Weights of a small image captioner: encoder arch vit.
Rows from block 3 of the image encoder of a small image captioner, named by matrix and row number. Rows with one number belong to one neuron. Each number is 128 + 24 x the weight over its row's rms, rounded and kept within 0 to 255. All counts start at 0. Numbers have three digits each.
After each neuron's rows are labels from the 100 images, of 14976, where the neuron reaches its highest value: "strongest on" is what is common among them; "lies over" is the class under the peak. Only what is clearly more common there than usual is listed. The data: small renderings of single solids in any pose.
# fc1: MLP up (encoder.blocks.3.mlp.fc1.weight, 1152x192), inputs 96-191
# fc2: MLP down (encoder.blocks.3.mlp.fc2.weight, 192x1152, transposed), outputs 96-191

fc1.493:115162105178139132106125174155202105138139107159102147151128109104106122062149115139134093128168112158130145102108153163108104107151128127119144114146147134122151128106112112099153091127101147129141137104131175147138118090170117181134156099137171138112156167123106120135106116164098160123
fc2.493:182075151146183126130116169125127087115172139136125136182135121129142107104117083122088121165109132143119114117121178131142155108134111097108128198127104160110131099093117122070098133121114129136144098086141095114146145155103125116130120123149196137156115131100130077141129135121100126092
strongest on: red
lies over: solid

fc1.413:071093147113135137098129124116103137146107100106133145149106120098119129122158156099114171097111129060081156111081098123139154111102147085116126156133142094133155194094146122165145115120141150127105117146157119111152111150108153153116092142168123064093167089102133130119103135084123098136
fc2.413:138177140120170105113091097132154088103147204198149079153118142155169131126099145114103131151123127143129144124131119152094106096173105127152128174111172155099095118183118118092098114132106147132123127120093159105129142144148131107129139071121124168113135140146087128113119103163144108138
strongest on: black; blue
lies over: solid

fc1.542:151138132151103111125147151121160119126173097134135148109154135099169079099127124115103134108134118090162161131126104092149131155121125119102140091090108124151148136109114115108153125175118138099156178132131112142126168135147126150086133094098121125117190116169171105135164144119146112153
fc2.542:098159096124150084113136116147115132089105111113133148154138175115091154125114175131118105113150145148099112179099142161093095123131131128152111120143131107137084154141156139200147144111104124132128093141150091130111138169142126142150103139129135127177086115108117154125103100155129094093
strongest on: red
lies over: solid

fc1.210:164127119138111164126168126127080124107148128121163138161127123147107136160132171106120091128109123180140117117161158121131078129107114133077093122135158110114083084084108132119144158125115158163114142159108131135107165157126156118152152140100127133117122158131128127124099122109141156110
fc2.210:144109114101123112146149106114153117159133132109094147122120143119132123117116109136102155117117081119124165144124129131139114156114138133158134134163105156066160161119137125160131148106137136116141125093197157140097106145135091135094101109131149108164123122115077124155111125165146144123
strongest on: red; blue
lies over: solid

fc1.442:131129135111107152176121126169133117179185130126151171139129117104101139135116141132112110106162111100084138090119107081128132142133143086103175120135083125136153130088096126120128126151130082138159151145127132134129126151138151114072114126104137096127170140130151131128182143108146184161
fc2.442:126140161133090137110102131158112145130166090154105121135142094146102094113131121111133128135151133140112106118108126163140141154124102121132113146124146126150120148146153153137117118127126143143135138142115163123148146136125107142174144076133118157131117073101121108115090104155162136105
strongest on: green; teal
lies over: solid

fc1.103:156144129115123108111117145134157113121160152140133149123115160122136103116134085141165120157129113145136127165106107129166141146150118100156141135092133116095124153103119130122118112156084135141149160153119133153109113183160118119109147127128127189155141116116116132137116157109094137133
fc2.103:132075155115161145108149148150168141123105100151097127130135095116114118083119122158090139139158139119106101176179168134171135115125116096136137119110114141109102095107121118111127105138122168142140120126144084139143189138121168136137136129155172129147113098133122109077170102121112097133
strongest on: green; red
lies over: solid

fc1.524:101119107134109082136135117098141118180143113163172142121136120137135147133119118057159124108136090156150130122085119105134104092126132086133123107123130120152154155132146147100122121133081136112114160118147129140143133134140161105155134084113140147163123160160149142134153109126125118151
fc2.524:132088125135175166142141125154108145142149108117127094139120127105134118117133114123125174097149154121061118126115152109148093155145157147124100094123107095119104117161109143113176118143121091140115124155133130100164139090155099143139109143108139069130110136153183112166121120142126144106
strongest on: purple
lies over: solid

fc1.180:124144082139127188117126153134090140123084136133141142104119113106156115109146114136151156123104138227104158161121071135166163127125109154136104175134124126151114113127098153162167107157114093098129100159120126098121148133137127177143145121119115126132100139114152089133156139129140113142
fc2.180:134142107120108146144127135108160089143149115121149141168142164123112152129079146109129155149123095089119136103123173139095134156132136123138104105114145093145104141094115107114120152120114154173137130137103152116130164132111092126125140125112164115122116136055181132110143142123136143142
strongest on: blue; green
lies over: solid

fc1.56:150099113160112176114056120103130143122132135139140151133136122199131147101125154134152164100139107161140150141140143173082129105101132079099138131128119192152113119121128102107122127145143122159123141147173159120122143120134128141183098139139140114084154178149116091146119134127119143123
fc2.56:140099128176131107134147126175129126107150112134087102113091107125179081129137138152137107120119115123110098120103114107132163085077183122164106124088185130134091127185157146127116112098139129088108158122122149113120096159083139141115133126117151106125099090137123123133125124099146149167
strongest on: plain; black; grey
lies over: solid

fc1.35:118121094151152169160159103138122147112165158120165113113149097103168139139139145142135138159145149097105114124151102166166104106136119145080131118091110140153088104111111088130180088100153109144138120151108125130123120138153174157128122132094129153116121071101111114091103096117143138129
fc2.35:115149155122107108172147177136132106140105131095128146138144139124130098116127135105139129143141148116138092131100099114134137124090118112166111117120157139175121118177151107128119090189102175128164097149157069127102139124098143155099101111122182093120152110125134139153090123113092109099
strongest on: brown
lies over: solid

fc1.397:126117153081121136131190089125129119131129120124121131151127171149108162114110104108179131145162125155107190129142120139173112101091154146106134141139095163091185109159120108138172133123156088135100123129052104149119146137083121147107149130128139132120176106144145131131180116125121118118
fc2.397:090129137126120092135100189134134164139109149121151108125131063134102126151104122130080094088082140145138094150146143148081143149124147121096144119106151091144145127112119129125119122125115156122133124067149140098134131127171092122148134096173103091135113152136145124108133168126117117147
strongest on: blue; teal; spring
lies over: solid

fc1.370:108174171115125177119089101146099156105137181139142109131144146123142120131141084141130117171141153114171111111091180100122133068142161155095138140144142098137111113088125149112110132105112134115117078089114141139117138131094149107131135129176112123109109112141110084139128107135167142114
fc2.370:132129179169131088150100111107126125146113128135124131092144146165122126150093147181134129164148079146153117143155131120113161158124141171149154138120163097141134142137110149134113106148095137166130149147129077102088113122104119166119126147139138122144155122140154134080116144124150142142
strongest on: red
lies over: solid

fc1.365:137112144106150106143077169120129114099163166128071124089100144124143153117133136154163166119122134141085138127113122101142151117129121123114124131141120139093155095108142121163135155164178139160130106167131146176166132142124124108120143099121128111142147123126110116126127163139132130111
fc2.365:122136133177097141101114138124108159107133107123131133142144157163112085073119152086121101130123156110077074115103096188104122148115084128156137118132134084174125126123117102121136097142133137145130189106116121136127162106128129109091137100140134118065112097163157136141101123115144141126
strongest on: black; plain
lies over: solid

fc1.663:143137116119145136127124101153139124100150105138138072128167085145122133125154128193119123120131107155122153116130128119156111135166085092141107106079118113139168118115105125151121107088090097150141124151091125115113084178111133114128135083113104136131119107103155125125168106148121144117
fc2.663:108140138130106125115086154114100147154128149171103105120144108104093124133081129103155109131159118141141145106110138135170158129066143114107146158104139114152133127102140094146113129158132139155123150123082150127148104115151128159120193108100099080137133103143107135141159156122089136156
strongest on: black
lies over: solid

fc1.343:153143077119116153156136125144108112098171124089145079102132109101116112171090112094148106146125121059156135116116142138142138088142133090153146108119155111146117122141103116130127106168149125163117103140110087124116135100141129127106080119101112126152145112098087137111141122079119138103
fc2.343:160132177146145133156149130137149120127107125166169120123154091171138126132142109125188113164148124090121098101155083131130123115088131131137133083103116151145133141123133139140133107130116121102198116134144160138122162127098179180152142121088162159109177110120089133112124116147107114123
strongest on: brown; yellow
lies over: solid

fc1.722:161129085130160177128176115153099120122152124104156121103131137123107101143118112157144131126141123160112165160166129132111120104096143174150171139170138084117107134119122144111148168108113114134119171108151131122140107104143123128098150148142122115144089123145098125097147122092116135126
fc2.722:113158113131140133120131126129158140154095099128121140151119189124138172094120135155127097096128096152154132092120134171180169160147157090135110114081118160133135096161136124145085110151124128128160147116139106101126144125106115115113095099097120158152139172125182084141139131160108147112
strongest on: red
lies over: solid

fc1.760:165174105175126147130090128133114118161156116127150124119096132110138121148141116186129128153127145131102159173132143150101119126151114141134127066083068144103125148121146143166125105101124126115111134136163102103152106109169140114151129124138118112135122127128102105100124113126100098155
fc2.760:169109098155126117144138154137103087132125104086150117093152123159134093075083120090131106118106166122150129178121148096156102132142106135098132163140121168102172112108155122096125157149149110147127158156130152100132167132171121154172166145133138169151142157154126118123085126219101126066
strongest on: purple; red
lies over: solid

fc1.107:105160097155140115161116126118116094107127134153119093137136121140146144177121136142115119125118085145086133105078110125147147107139115138091139095122147144128138145138112082117117112153146105129111152177154163126120150160145105161125110156121131151161156156126112126100100116156146155172
fc2.107:168146152154124141129132133070097152147107116142120100116147187099125121109136122186145132126126103172114113152139126147147193128125168113155126171087106071134120192102127138130128143169103143159152086135099112133096126114183153122080153185151116079128151141153132181140105129135144121141
strongest on: purple; green
lies over: solid

fc1.404:152143123133133108132151148114144123129099076125132112185166124134128110149149116123115101109107123162095149133142152124111204179126126137115097150130145130143115119124108137113113144125121098140160071149146144078115103107129147167124124149108155145113121158150164151088123121135145098117
fc2.404:144159135124114113129106109119162119114128161177141151112170184088132145134125130127078132183121103125095124178113079128078115137128124105140158118169106085143117138111086171143136112114119137093093133114096131146129136137124129139159143141126141143122136181176133144139118145096141144143
strongest on: green
lies over: solid

fc1.411:118123132174117169125125128133137148164121139116166134182112107113174137106106166086123145112165118082119114145137129118147110117116159115164151097165134114130092140123076125121151150138148134147190105106104090100162120084104143139143102127076138134139172164096122174103107154150135146131
fc2.411:139115126128138089145130155163155130096120125147091107107125139156129118131108131146109122158114127142169114136140146128127190134124126114105145116121172062114138162148151143110143109165155122087116131143152144096144112150138119175113099153181140120110114177102111114141163074090081164163
strongest on: green
lies over: solid

fc1.435:108160162150079085113144110108147127142118179126156122137166133128156137113125132092151088120123120152145110109131127097133154095107096075131133131115128138150154144121128145083127149146140166093140129113165149134128116117153167140106109129152168118098114095126105119077108155088122109100
fc2.435:146150075129177181129121145121122161136129143129062125087094165114155120167090146135151118158113127094170156123122154134144157144157119150089149151145126113116100143125149122166142136092107131170135110166153127092122114130121117147128138140070130149141146103121152131149181129154082159124
strongest on: brown
lies over: solid

fc1.153:131120115103118116097088098156083099111122106120115151162109085108127089099103149131136137129117114145106107126205089174071106150145134097134131117126112152147118153179110132121138109081102086130115135145112163139141135053140111141137145139111143117132150126151139131088103128133139111119
fc2.153:116157119161147127128168114138106086138143123108086138091127150131160126124140161159104139122196161172106128132093145117145107120102149150124117146112123146096149102131180142089134121141144133148162098132116130102118141147149107105161102118124081132098118133132118148133134120135158138160
strongest on: metallic; black; white
lies over: solid

fc1.104:168133115123108154134103114139120115140124203172137087129178096177101157134122129115151122123162123144125137110146112115135126109124156082172092085142141137129155125109124130135108103099100109118086150108115122107106156122114107139124177153129114111144161114136130102124159133162148163156
fc2.104:118151144127139106151135135110114141106120139118132151129109116124071120168135106159177156121105145076122134166098098093131107118134158142104141134075115155177146125130133142145160079141105166110122131163104166124152089151120124111140128073092082152148088167121157113116129101099135118102
strongest on: blue; teal
lies over: solid

fc1.313:124094151170112132157144132158144118105104113106140125086092179174171137106110114138171157109137157138125128146105159144137133143114131088125118102142182159118125066114083100159166129065129110137132157124087140155112103062133106136097163148156108120135157134127168148159128137073071127111
fc2.313:107091091164115143128108161128111119139191134133087150156131131115128111141127166151101138148134158126154113144110138127115143116123148147139098097106133122126120089162175129119129116166100169093124156092118172129129084134097107133112103141146152095151142123141139126143104159087161107150
strongest on: plain; white; black
lies over: solid